Rows from block 9 of a small image classifier, named by matrix and row number. Rows with one number belong to one neuron. Each number is 128 + 32 x the weight over its row's rms, rounded and kept within 0 to 255. All counts start at 0.
After each neuron's rows are labels from the 100 images, of 14976, where the neuron reaches its highest value: "patch colour" is the nearest of a few named colours to the mean colour under the peak; "peak on" is the class under the peak. Only what is clearly more common there than usual is listed. The data: simulated grey scan slices of phantoms with and without marks.
# fc1: MLP up (model.blocks.9.mlp.fc1.weight, 1536x512), inputs 103-205
# fc2: MLP down (model.blocks.9.mlp.fc2.weight, 512x1536, transposed), outputs 103-205

fc1.305 [111  91 122 147 134 193 148 182  67 137 116  98 106 172 157 176 108  82 115 195 189 149 173 123 117 133 153 140 129 185 124 161 111 129 160 124  99  94 106 163 109 146 142 186 172 125 101  63  91 139 180 172  93 127 169 145  66 145 132 106 140 137 117  79 135 129  99 118 134 155 127 110 165 113 146 167 117 134 128 128  72 112 147 187 127 193  92 108  99 163 150 100 107 128 129 123 142 165 140 175 150  84 101]
fc2.305 [123 119 127 145 140 143 115 122 138 103 130 150 153 107 113 134 117 144 159 133 129 145 152 115 112 130 139 156 111  91 163 100 138 140 140 127 168 116 161 125 152 135 144 153 148 156 124 130 157 118 116 110 113 122 115 122 116 127 125  94 158 136 101 118 144 136 122 114 135   0 151 154 119 131 174 115  93 123 112 124 128 134 121 107 122 112 129   0 145 152 112 132 150 133 149 126 134 117 160 159 142 119 117]
patch colour: black
peak on: air

fc1.186 [ 87 123 125 159  57 163 113 176  51  95 153 163 126 133 189 141 126 189 154 117 128 124  69 188 165 129 101 179 139 177 118 161 101 162 162 118  82 161 142 175 180 169 115 158 145 153 123  45 104 109 177 119 123 124 104 123 106  92 136 113 106 147 162 105  90 119  80 129  89  95 137  71 119  87 129  66  89 153 113 110 148 140 182 117 117 143 153 167 134 170 133  56 104 140  78 201 118 183 132 104 106 172 117]
fc2.186 [164  93 132 108 182  88 163 105  46 107 133 151 114 131 138 162 177 152 133  64 209  94 111 169 133  74 109 113 101  92 106 132 114 138 127 121 154 108 163  82  81 132 125 127 112  94 107 158  60 133 146 164 143 160 127 117  84 122 180 120 146 138 110 124 150 151 135 108 142 242 168 172 126 154 140 161 103 104 144 115 130 116  64 212 113 105  85 129 110 100 140 123 178 137  94 105 139  87 205 133  81 187 121]
patch colour: black
peak on: air

fc1.298 [110 140 152 135 155 184 141 174 134 136 132 146 102 125 142 105 128 201 140 118 136 105 135 117 147 130 135 125 106 139  61 233 128 183 141 105 102 119 138 129 101 179  88 138 136 155 160  89 126  90 113  87 128  99  65 124 146 151  72 151 149 144 153 117  63 119 128 177  94 186 153  87 107 128 136  52 124 140  94 120 147 126 111 150 151 142 136  87  71 103 149  99 104 117  76 101  94 160  91 128 133  92 132]
fc2.298 [160 127 116  95 147 137 142 120 165 114 131 163 152 125 128 118 125 131 122 134 104 157 157 147  97 118 117 154 101 110 127  94 102 120 126 165 151 115 176  92 129 130 118 147 103 135 103 107 111 113 103 118 131 145 158 118 138 169 101 115 108 140 123 121 141 161 134  71 152  13  74 157 108 121 126 131 132 106 131 150 150 109 132 128 162 130 124   0 149 152 129 139 124 126 139 123 133 141 157  77 104 147 123]
patch colour: black
peak on: air

fc1.572 [101  93 154 114 159 147 163 120  99  96 133  97 169 157 173  95 168 168 137 130 141  85  88 107 134 148 108 158 169 177 113 135 103 140 115 113  46 100 149 176 106 191 135 131 136 154 148  52 127  90 170 114 108 136  84 132 140 129 124 130 140 142 177 153  92  95 158 135 125 141 139  95 153 142 108 156 170 135  62 166 153 154 140 134 135 143 141 105 143 156 127  74 105  15  73 174 110 182 123 114 111 164  53]
fc2.572 [148 132  98 142 136 127 151 145 121 134 145 119 122 139 149 127 103 148 140 141 140 167 131 148 115 143 159  94 130 142 121 104 105 111 154 143 147  86 111 103 138 136  84 160 142 119 105 139 131 157 108 114 105 131 150 140 151 153 134 111 115 128 139 124 133 137  95 135 104   0 109 163 134 126 111 144 133 140 130 165 122 131 112 123 106  99 125   0 130 108 150 122 147 127 144 125 122 153 143 138 131 124 122]
patch colour: black
peak on: air

fc1.116 [100 134 112 140 139  54 197 155 112 110 163 124 172 134 138 109 181  77 136 125 144  77 136  83  95  76  98 169 146 128 112 136 103 168 109 145 107 175  45 157 108 123 121 138 135 123 142 105 102  96 192 135 122 151 173 133 174 125 132 117 142 122 157 120 135  68 130  94 198 128 136 136 210 128 140 160 134 112 150 116 161  94 138 149  99 130 140  90 136 102  73 164 134 158 112  99  95 166 125 235 112 138 121]
fc2.116 [153 108 141  93 150 175 195  86 157  81 142 138 157 128  79  87 109 128  83 151 160 126 114  84 144  69  96  83 154 186 136 132 170 103 125 134  91 166  57 145 128 110 124 147 163 161 147  81 141 165  84 123  84 159 180 136 115 128 173 130  96  82 131 101 182 120 128 100 107 137 132 180  67  73 132 139 190 114 107 177 132 166 190 160 138  89 129  69  98 107 154 183 121 176 181 178  69 167 135 189  69 104 140]
patch colour: grey
peak on: lung or cavity

fc1.755 [116 103 157 112 108 196 126 164  72 107  99 152 151 173 129 138 113 114 100 127 163 137 172  93 200 124 142 126 114 177 173 120 160 108 104 177 143 102 122 124 138 198  60  85 200  86 189 193 181 161 215 171 130 101 103 101 125 138 146 101 137 124 150 103 162 121 184 160 117  98 115 153 122  89 128  96  81 144 203 117 119  89 190 136 150 134 152 130 162  95 126  59 108 121  89 100 121 153 107 125  80 154 113]
fc2.755 [149 102  93 113 111 144 148 108 188  91 137 141 130 160 117 102  88  88 124 159 144 171  96 118  87  94 157  93 150 127 112 123 123  57 118 145 118 129 147 133  86 119  99 147  77 147 158 110 118 112  79 106 110  74 143 126 118 183  88 114  94  88 167 134 129 137  91 125 157 239 110 186  66 124 117 135 159 113 151 151 158 158 175 143 173 171  85 203 159 151 116 149 140 169 110 133 141 166 113 137 103 113 165]
patch colour: grey
peak on: soft tissue; lung or cavity

fc1.429 [145 143 157 159  93 133 142 136 116 149  83 106 128 157 190 167  43 119 112 171  93 178 117 184 136 122 154 114 142  80  85  68 155 123 139 117 127 112 130 171 155 112 110 138 150 161  73 152 119 144 148 226 143  46 157  58 135 105 172  70 147 141 134 147 121 119 125 103 146  86 129  87  77 103 162  86 128 119 150 137  79 135 154 137 101 149 139 177 182 115 108 112 169 123 129  94  79 102 127 177 111  93 149]
fc2.429 [174  94 101 144 106 128 124  87 122 110 103 107 126 135 116  92 144 112 103 191 177 112 178 105 111  83 150 135  98 158 169 144 143  61 130 132 115 153 184 136  90 143 129 136 109 109 149 134 155  85  78 147 131 125 123 126 103 174  76 126 142 124  99 157 102 158 121 173 167 211 148 194  80 110 128 165  81 122 133 169 111 132 141 164  89 188  62 168 164 235  74  84 119 167  86  74 196 123 106 149 146 104  95]
patch colour: black
peak on: air

fc1.286 [143 129 118 158  81 166  52 138 128 118 126 109  81 212 165 155 119 103 112 108 162 116 129 151  86 179 139 123 135 145 111 168 187 134 159 149 147 141  88 161  97 120 167 134 159 173 159 124  89 109 156  54 134 116 136 119 108 145 132 114 124 124 112 166 136  90 158  97 228 173  96 153  88 146 111 138 167 137  97  78 158  59  73 104 135 144 133  92  87 151 124 174 173 204 136 131 150 142 149 241  88 127 116]
fc2.286 [173 106 125  97 143 163 171 121 141  82  89  91 173  98 121  99 111 113  70 147 174 128  75  82 126  75 105  81 168 182 165 166 130  89 111 142 144 153  91 157 100  89 118  99 149 139 119 106 121 103 113  99 102 185 162 118 101 180 172 160 149  93 165  95 136 141 148 121 103 102 110 153  78 134 125 168 201  92 103 138 121  91 165 134 129 115 109  51  95 121 170 176 118 172 162 129  85 190 131 164 104 119 121]
patch colour: grey
peak on: bone

fc1.341 [122 150 119  72 165 118 162 121  99  87 159 133 133 115 172 137 206 160 140 112  95  98 145 114 128  94 164 168 102 127 144 230  72 122  85 125 127 131 133 138 109 230 130 166 148 123 103  88 158 152 151 166  84 112  88 140 123 141 115 149 125 151 144 104 143 129 106 122  86 137 145  91 201 132 144 201 120 132 110 136  76 166  81 141 181 157  69  87 156 113 132 139  96 101 134 159 146 227 118 156 154 117  87]
fc2.341 [136 125 149 127 153 129 177 122 134 104 144 121 159 122 134 138 118 140 119 153 139 135 144 110 123 142 148 121 116 103 146 120 124 131 150 153 153 144 120 124 131 149 115 158 139 134 107 121 125 112 126 134 130 128 129 126 105 148 123 115 132 128  94 119 112 135  93 115 133   0 126 143 132 119 148 127 120  92 127 140 125 101 144 124 129 101 131   0 130 134 125 138 155 118 130 113 159 132 138 163 111 133 115]
patch colour: black
peak on: air

fc1.532 [ 91 130 169 145  85 143  91 142 133 101 141  91  95 169 140 176 111 103 107 131  96 125 211 165 211 183 184 109 151 140 137 129 160 177  97 117 127  97 147  96 120 112 150 167 140 177 110  72  91 144 101 132  88 120  81  70  97 144 102 108 126 120  85 108 136  98 124 205 177 195 176  95 120 113 114 117 141 117 102  49 154 132 123 153 124 143 120  90  98 124 149 127 118 117 208 156 131 121 123 183 154  36  84]
fc2.532 [ 96 168 136  76 173 164 174 116 121  98  98 102 153  88 132  65  65 127  81 116 154 106 102 111 142  92  95  79 132 174 173 178 193 101 172 144 154 119 108 125 120 126  99  69 164  90  89  98  86  46 115  68 127 108 141 150 147 133 200 157 127 113 179  64 155 108 149  82  99  85 134 177 100 145  97 138 143 178 126 153 123  60 160  91 103 136 126 106 125 124 126 161 162 164 153  78  90 105 159 150 146  59  81]
patch colour: grey
peak on: organ; lung or cavity

fc1.509 [152 109 117  82 178 182 135 145 122 160 175 131 153 121 178 135 132 120 118 119 154  91 198  92 125 111 133  81 134 113 148 155 129 165  79 127  72 121 147 127  84 146 130 126 140 139 142  46 110 127 145 108 106 148 154  98 127  99  97  95  45 151 114  69 110 111 161 140 114 181  92  50 155 109 161 153 112 119 109 143 104 129 108 118 168 145  67  77 174 156 165 119 148 148 135 158 122 174  79 136 158 140 178]
fc2.509 [156 107 156  93 192 103 132 144 126  77 124 117 149 107 132 128 103 109 121 126 112 128 166 150 105 147 135 175 125 102 161 115 117 106 151 163 152 144 112  96 131 123 128 141 137 137 139 141 130 101 122 127 163 122 146 148 109 126 137 130 131 133  91 140 137 166 119 113 136   9 120 137 142 123 153 141 135  94 133 145  90 131 114 108 123  95 134   0 152 156  99 135 142 147 149 112 160 108 110 126 152 137 127]
patch colour: black
peak on: air

fc1.64 [120  99 118 169  57 160 147  98 123 147 136  85 145 112 105 121 165 203 135 158 126 165 126 119 114 104  99  92 111  97 134 152 126 163  94 128 143 141  90 140 137 137 110 116  99 115 108 164 138 125  73 138 111  56 107 122  79  92 138 131 106 137 117 203  78 122 148 100 197 122 129 179 117 131 148  80 129  88 193 162  39 143 168  84 170 122 157 122  87 111 145 151 182  83 117 127 137 140 138 195  95  78  80]
fc2.64 [131 123  89 166 135 148 146  81 108  99 157 151 170  88 132  94 158 162 114 152 158 163 138 124 160  73  71 109 162 215 139 147 157 113 159 130 176 148  38 167 127 132 173  97 162 134  83 161  92 126 101 127  99 174  94  92 129 113 162 168 135 114 129  99 155 121 134  83  66  91 197 169 122 178 136 147 171 163 157 159 140 116 131 109  66 156 151 130  94 118 176 154 144 146 162  87  80 111 165 185 116 134 105]
patch colour: grey
peak on: soft tissue; lung or cavity

fc1.312 [108 124 141 119 192 118 112 140  82 109 115 122  95 142 156 151 190 176 136 141 187  53 117 112 149 137 163 144 140 216 125 212 156 138 107 116  37  79 125 132 165 182 163 109 164 155 144  29  74  91 176 150  80 115 155 125  98 119 117  84 119 138 101 134  95  65 113 157 107 134 149 102 136  92 132 177 154 205 115  98 177 113 104 102 141 190  75 116 159 158  79  65 148  56 107 191 155 226 133 128 152 134 154]
fc2.312 [138 124 138 140 160 104 116  98 114 117 127 149 133 115 165 124 116 141 132 135 137 157 135 116 132 111 123 133 124 131 153  95  87 121 132 137 151 118 158 119 139 134 129 142 131 131 115 162 142 139 116 104 123 140 142 120 126 144 131 119 136 104 129 123 114 136  99 121 128   0 128 155 133 118 144 172 113 110 169 124 128 113 144 104 126 108 126   0 132 123 137 119 167 107 153 140 119 117 163 121 139 107 114]
patch colour: black
peak on: soft tissue

fc1.474 [ 88 129 135 177  74 107 134 185  55  72 127 164 149 115 140 103 108 114  91 183 142 142 164 130 154 159 143 120 120  63 118 139 152 126 173 149  57  87  60 148 132 156  99 121 190 158 157 135 143  80 181 100 132 146 155  62 161 103 177  68 120 121 122 119 111  53 149 125 135 104 131 106 100 114 124 134 162  87 144 114 117  93 117  98 129 131 157 133 168 135 111 124 159 140 117 107 119 143 104 172 123 145 134]
fc2.474 [ 95 133 110 130  99 125 135  98 146 126 118 150 133 124 144 125 148  67 139 136 144 109  83 123 104 151 186  82 120 111 140 167 135  50 128 113 121 125 191 144  86 100 125 120  95 107 150  93 171 124  93 136 159  71 131 113  94 123 109  97 105  88 115 111 104 137 129 165 154 247  95 162  66  96 141 128  78 121  93 172 119 131 145 164 169 188 121 216 199 127  83 123 119 134 138 148 160 163 123 110 110 125 126]
patch colour: grey
peak on: soft tissue

fc1.538 [109 133  78  99 155 180 119 137 149 115 127 155  93  89 120 147 158  85 160 170 112  91 132  77 164 172 140  70 148 146  92  81 102 125 176 123  92  89 147 128 104 125  76 196 150 129 122 141  22  73 165 162 143 160 135 131 135  96 149 117 163 119 152 103 100  63  42 146 140 120  95 103  40 138 155 146 128 115 142 213 137 106 128 172 165  98 139 187 105  60 145 123  99 159 135 130 170 159 151 135 128 123 109]
fc2.538 [ 87 135 120 113 148 141 149  97 133 143 131 134 105 107 188 136 143  89 118 109 154 123 122 134 136 106 151 124 122 105 144 127 127 130 150 127 121 137 159 162 119 136 120 113 115 117 131 135  67 130 152  88 111 139 116 123 110 104 124 129 136 107 130 141  94 145 102 132 144 255 158 143 103 142 135 151 128 101 127 118 187 119 138 146 106 165 133 239 114 150 105  95 118 108 108 128  89 102 141  61 189 118 143]
patch colour: black
peak on: air

fc1.681 [132 177 156 116 126 147 126  97 107 153 107  75  84 134 163 111 103  81 132 177  69 123  98 192 125 148 187 141 109 141  68 125 129 167 109 157 110  86 145 143 113  59 129 146 157 129 133 160 112 145 146 160 124  86  82 116 127 142 170  89 145 178 168 119 101 134 113 165 175 137  83  61  89 163 162 102 129 154 122 203 116  74 170 154  98 139 175 123 156 108 164  80 145 110 102 134  96 110 130 162  90 124 111]
fc2.681 [176 113 101 124 123 113 133  79 119  68  87 151  92  84 150 129 144 108  84 157 129 163 141 140 133 125 159 144 104 128 164 144 130  67 132 131 136 132 187  98 101 148 106 154 117 114 171 101 156 102  84 102 133 153 137 131 118 164  96 111 127 124  54 160  66 149 124 143 163 237  97 169 118  70 183 149  53 134  97 179 117 151 157 155  98 163 119 157 143 172  70 123 121 114  98 116 152 124 120 111 130 107 114]
patch colour: black
peak on: air

fc1.119 [133  94 143  69 163 176 116 149  66  80  98 120 106 158 169 107 191  98 194  93 180  86 118 151  80  94 125 164 187 146 133 126 101 104  74 142  93 115 126 146 116 172 102 144 140 159  88  60 121 145 157 183 141  67  98 124 164 124 120 152 133 128 133  61 120  83  94  93  81 156 129  59 159 103 167 180 142 169 119 146  92 172 147 157 179 178  81 108 127 158 200 128 145 104 115 146 122 168 129 136 156 159  89]
fc2.119 [129 123 139 117 154 144 140 132 128  97 134 162 133 109 162 159 128 129 122 156 103 138 140 127 124 118 141 160 106 106 133 116 125 126 163 147 144 142 117 101 117 137 117 140 137 139 140 125 136 113 143 141 141 142 129 131 100 160 113 102 121 139 119 112 130 137 133 140 128   0 115 137 101 132 145 139 122 125 129 157 109 140 134 117 135 116 134   0 135 161 105 126 160 144 139 156 161 130 152 127 142 144 115]
patch colour: black
peak on: air

fc1.143 [112 145 133 203 126  75 161 164  85 108  84 187 175  72 158 120 103 142 115 198 139 142 168 147  79 162 157  90 107  86 162 236 131 137 147 105  87 193 129 111 113  89  90 124  97 165 143  49 113  87 106 129 134 149 166  64 140 111 143 176 160 135 115  98 109 105 103 122 115 141 127 108 144 136 106 137 179 100 154 138  93 132 160 149 171  80  94 117  16  83 121 128 118 172 114 159 114 171 111 111 133 124  95]
fc2.143 [116 176 171  83 116 121 129 195 161  87 118 127  96 148 121 142  80 123  74 184 103 129 138  69 144 147 133 136 160  90 122 130 186 150 133 116  98 126 176 136 105 143  60 100 120 128 128 104 130 152 157 118 124 177 166 177 136 182 102 126 149 167 138  62 153 105 140  57 125  77 119 122 109 115 128 123 145 125 112 129 150 139 156 113 163 121 140   2 111 110 116 106 107 121  59 180 157 149 126 168  89 119 161]
patch colour: grey
peak on: soft tissue

fc1.81 [114 125 127  90 176 188 128 161  77 121 167 110 129  98 164  78 137 123 132 154 209  97 145 133  96 131 150 108 119 138 137 119  93 131  84 145  85 135 105 139 135 116 117  95 166 136 110  54 109 147 168 160 125  53 138 113 133  88 106 109 150 117  95 102  86  92 128 137 125 119 114  45 126 111 149 150 134 152 111 164  98 113 161 143 134 159  86 104 101 127 141 147 146 129 166 101 163 159 166 124 151  91  87]
fc2.81 [110 119 150  88 174 149 152 138 134  95 128 169 136 111 157 134  96 119 119 131  98 137 160 124  95 107 141 159 125  67 146 120 140 104 169 134 143 132 129 117 109 138 125 158 171 145 151 118 140 132 127 144 143 138 133 127 114 148 128 113 136 122  99 108 109 141 121 112 112   0 139 160 123 130 164 135 131 118 110 153 125 123 125 131 147  99 133   0 156 146 108 112 149 130 148 141 155 129 143 122 139 125  92]
patch colour: black
peak on: air

fc1.1 [ 86 117 124 106 108 190 130 147 108 111 106 136 104 130 136 163 105  85 183 179 125 148 119 132 157 160 122 113 173 162 105 110 138 113 161  79  69 101 127 136 110 122 108 178 179 115 133 101  99  89 173 146 135 118 130 135 121  81 200  95 155 128 163 115 118  75  61 145 115  75 132  81  41 131 145 147 148 134 122 126 107  82 164 165 123 145 124 135 145  96 152 126 105  98 115 131 215 126 158 139 158 137 100]
fc2.1 [ 99 111 136 161 151 104  97 108 167 123 184  74  84 111 140 118 136 108 132  92 159 154 168 114  90 111 131 146 155 139 169 122 104 124 158 150 152 156 161 150 121 138 132  93 127 105 151 132 121 108 162 121 104 143 115 109  77 108 106 123 140 113 119 166  84  99 109 109 145 255 146 159 120 148 164 139  67 149 143 115 179 136 148 123  72 167  99 109 113 165 111 113 143  71 116  82 105 102 137 107 153 130 142]
patch colour: black
peak on: air

fc1.135 [ 97 135 163 121  77 102 137 107  76 163 147 132 170 142 119 135 184 124  95 143 144 153 119 160 164 111 153 113 149  89 129 218  70 132 155 111 102 150  89 124 204 165 155 132 124 162 142 118 103 140 107 167  93 178 120 131 123 107 109 155  82 127 115 189 133 102  83 110 150 118 140 112 165  94 136 123 140 181  46 157 151  93 183 164 114 128 125 121  92 145 159  40  92 108  58 135 142 201 119 130 140 152 134]
fc2.135 [140  89 147 134  99  63 115  88 108 117 136 137  85 142 169 106 145 129 160 103 140 138 107 168 167 168 103 162  98 129  93  37  82  89  86 145 126 110 143  83 195 142 105 131 101 141 149 176  67 203 155  89 169 104 119 180 146 133 153 107  77 102 166 152 132 157 165 141 123  83 114 118 157 154 126 126  88 140 221 137 102 175  78 126 121 100 167  67 140  93 171  72 134 107 121 171 163  83  96  82 152 162 171]
patch colour: grey
peak on: lung or cavity

fc1.645 [114 143 151  60 188 147 178 120 104  74 111 110 122 144 168  70 193 107 141  77 115  78  93 136 159 166 149 119 142 157  85 147 113 134 145 184  77 162 143 178  76 193 159 121 114 153 150  75 175 138 191 177 113 101  96 111 121 130 213 111 126 119 177 145 102 135 123 115  65 136 128 128 143 134 135 120 172 158  80 140 147 102 106 132 112 163 136  88 171 103 116  87 111  59 101 129 178 204 143 109 123 108  79]
fc2.645 [153 134  86 139 135 132 150 135 128 131 160 135 141 140 164 154 111 130 132 127 146 159 119 155 118 118 157 104 151 132 149 101  83 106 122 145 125 107  93 133 109 154 100 164 118 115 110 118 122 142 122 111 104 134 155 136 145 147 116 104 116 112 136 131 107 122  94 173 126   0  89 138 132  92 118 146 106 134 109 149 127  94 139 134  99 131 130   0 104 126 137 138 140  97 112 111 112 168 156 126 118 106 135]
patch colour: black
peak on: air

fc1.97 [177 158 130 198 123 119  84 163 135 171 151 137 111 202 156 166 109 171 108  97  91 129 150 123 103 221 175 118 133 122 164 135 163 173 182 113 114 105 134 109  77 121 194 158 138 160 120  97 141  73 122 131 128 159 107 139 103 172 142 118  81  95 126 114  98 121 133 157 111 155 146 125 120 177 125 100 138 116 133  48 153 100  70 107  91 174 101  80  79 144 101 116 139 208 153 144 120  79 160 168 133 150 114]
fc2.97 [152 119 104  94  96 130 167 103 146 118 147  76 161 123 106 101  86  75 103 173 157 124 118  82 139 109 149 108 165 123 170 141 164  92 104 180 109 138 107 156 122 121  56 143 139 118  89  64 132  81 120 119 103 129 169 101 109 165 152 126 137 127 124 112 135  80 129 149  99  52  59 126  96  59 122 130 184 120  58  97 136 114 175 105 180 131 126   0 166  93 116 139 125 117 139 161  93 193  88 171 141  86 137]
patch colour: grey
peak on: organ

fc1.80 [150 112  80 180 148 119 111 185  49 137  98 101 175 122 126 169 130 159 121 190  93  58 121 106  88 125 120 112 155 189 123  86 114  93 101 109  72 139  96  83 165  92 142 147 117 153 144 103 101 127 150 130  99 112 164 116 157 142 130 149 143 183 122 118 132 112 124  51 212 128 103  88  89 116 144 140 108 106  93 135 105 154 161 131 133 170 143 144 111 102 118 114  71 133  93 168  94 152  81 150  58  94 128]
fc2.80 [130 141 157  89 125  97 152 199 173 120 127 113  70 169 142 141  91  88  83 151 141  88 145  90 128 138 181 105 141 144 143  85 128 189 124 153  63 135 143 145 135 160  74  79 101 140 156  59 125 128 159 118 147 163 183 143 116 176  93  77 132 147 141  95 145  77 141 127 162 133  62 147 101  79 100 131 165 122  75 154 152 177 168 144 121 132 154 105 118 121  87 107  96 101  81 166 140 150 146 106  59 113 168]
patch colour: white
peak on: bone

fc1.145 [139 194 144 118 148  95 157 153 146 151 137 137 107 133 151 126 176 118 197  76 116  43 127 135 154 128 130 173 115 174  92 159 156 153 130 162 109 150 151 167 167 188 137 119 158 134 139 127 123  96 186 204  86 105  65 194 135 100 173 108 140 154 108 155 151  83 106 116  97 146 158 129 141 131 114 121 138 151 151  90 157 124 126  99 197 150 121  96 165 116 136 119 116 116  99 114 127 164 137  68 126 123  66]
fc2.145 [152 132 126 166 113 143 157 114 130 131 149 115 129 159 123 127  83 137 119 143 131 144 127 147  97 101 157  98 147 129 124 125 113 119 127 139 119 142 103 146 115 161 103 150 110 132 100 113 118 121  95 138 114 131 162 130 141 142 119 121 125 109 142 103 122 119  97 148 148   0  97 162 150  92  84 142 156 118 118 118 156 107 160 110 153 121 140   0 146 133 164 161 127 131 150 141 111 167 118 144 133  88 142]
patch colour: black
peak on: air

fc1.584 [ 58  96 116  83 169 135 111 176  87 114 105 127 128 110 184 105 132 168 137 145 191  51 150 125 104 124 136 140 122 136 133  88  98 137  97 168  80 122 124 137 129 150  98 142 174 172 106  78 114 144 148 164 142  36 118 119 147 136 134 104 132 116 140 105  90 111  91 150  85 151 124  62 142 115 164 141 126 134 104 171  83  86 131 171 127 147  92 100  84 158 181 190 189 113 165 116 185 163 116 110 123 120 138]
fc2.584 [107  96 143 103 180 141 140 129 123  74 119 155 152  80 148 139  89 126 107 137  97 153 157 108 127 118 133 179 107  80 144 128 119 128 145 117 143 137 136 106 141 126 121 144 138 132 142 121 143 119 127 129 143 144 126 134 128 150 111 120 146 103 110 115 120 142 107 120 120   0 135 151 115 145 159 156 122 112 139 145 127 135 138 134 143 100 131   0 148 154 117 120 161 134 152 156 145 130 156 122 134 161 114]
patch colour: black
peak on: air

fc1.409 [152 134 145 125 134 124 134 166  70 160 139 110 123 144 126  47 147  94 131 115 191 113 198 109 130 170 149 117 175 124 166 120 153 123  80 141  70  93 131 149  92 181 101 116 163 123  79  89  93 119 183 177 111  72  95 128  69 139 146  99 114 110  72 112 126 113  68 127 123 115 121 140 126 104 139 196  98 192 124 135  74 100 108 158 173 133  76 116 116 163 139 148  93 153 122 156 172 143 150 144 180 156  71]
fc2.409 [103 131 122 106 161 147 116 137 135 111 122 140 135 139 128 148 131 110 124 121  98 138 145 130 132 134 116 146 155  86 107 151 141 144 194 121 127 136 139  83 116 137 146 141 173 162 139 121 139 145 146 167 123 115 144 148 104 136 138 118 109 147  99 102 169 122 118  97 120   0 159 136 149 123 162 101 152 129 129 127 149 153 156 120 138 109 153   0 142 123 111 108 162 129 139 118 135 131 135 117 120 129  90]
patch colour: black
peak on: soft tissue

fc1.46 [152 152 133  92 152  80 112  91 111 207 103 167 159  98 180 124 124 195 107 105 166 137 141 144 182 175 205 151 126 149 165 158 216 114 127 164  96  91 123  90 143 108 173 104 115 155 123 101  79 176 114 166 142 149 109 148  56 162 170  55 100 138  88  92 130 153 138 146 141  81 144 158 159 116 113 146 102 134 110  92 164  89 122 122  77 139 117  67 131 189 142 109 119  97 107 151 108 156 121 123 120 121  66]
fc2.46 [ 82 159 167 174 103 117 127 156 101 159 159 134 124 138  97 143 102 122 148 135 101 233  90 136 192 161 115 106 148 128 118 120 140 162 130 130 123  82 157 134 114 113 115 122 125 145  93 143 131 189 181 106 133 122 136 184 154 171 172 128  61 160 142 138 137 112 127 157 132  52 148  92 171 144 108 109 153 126 139 125 159 137 112  90 147  93 159   3 143  40 190 106  94 128 146 151 120 175 136 126 135 122 140]
patch colour: grey
peak on: soft tissue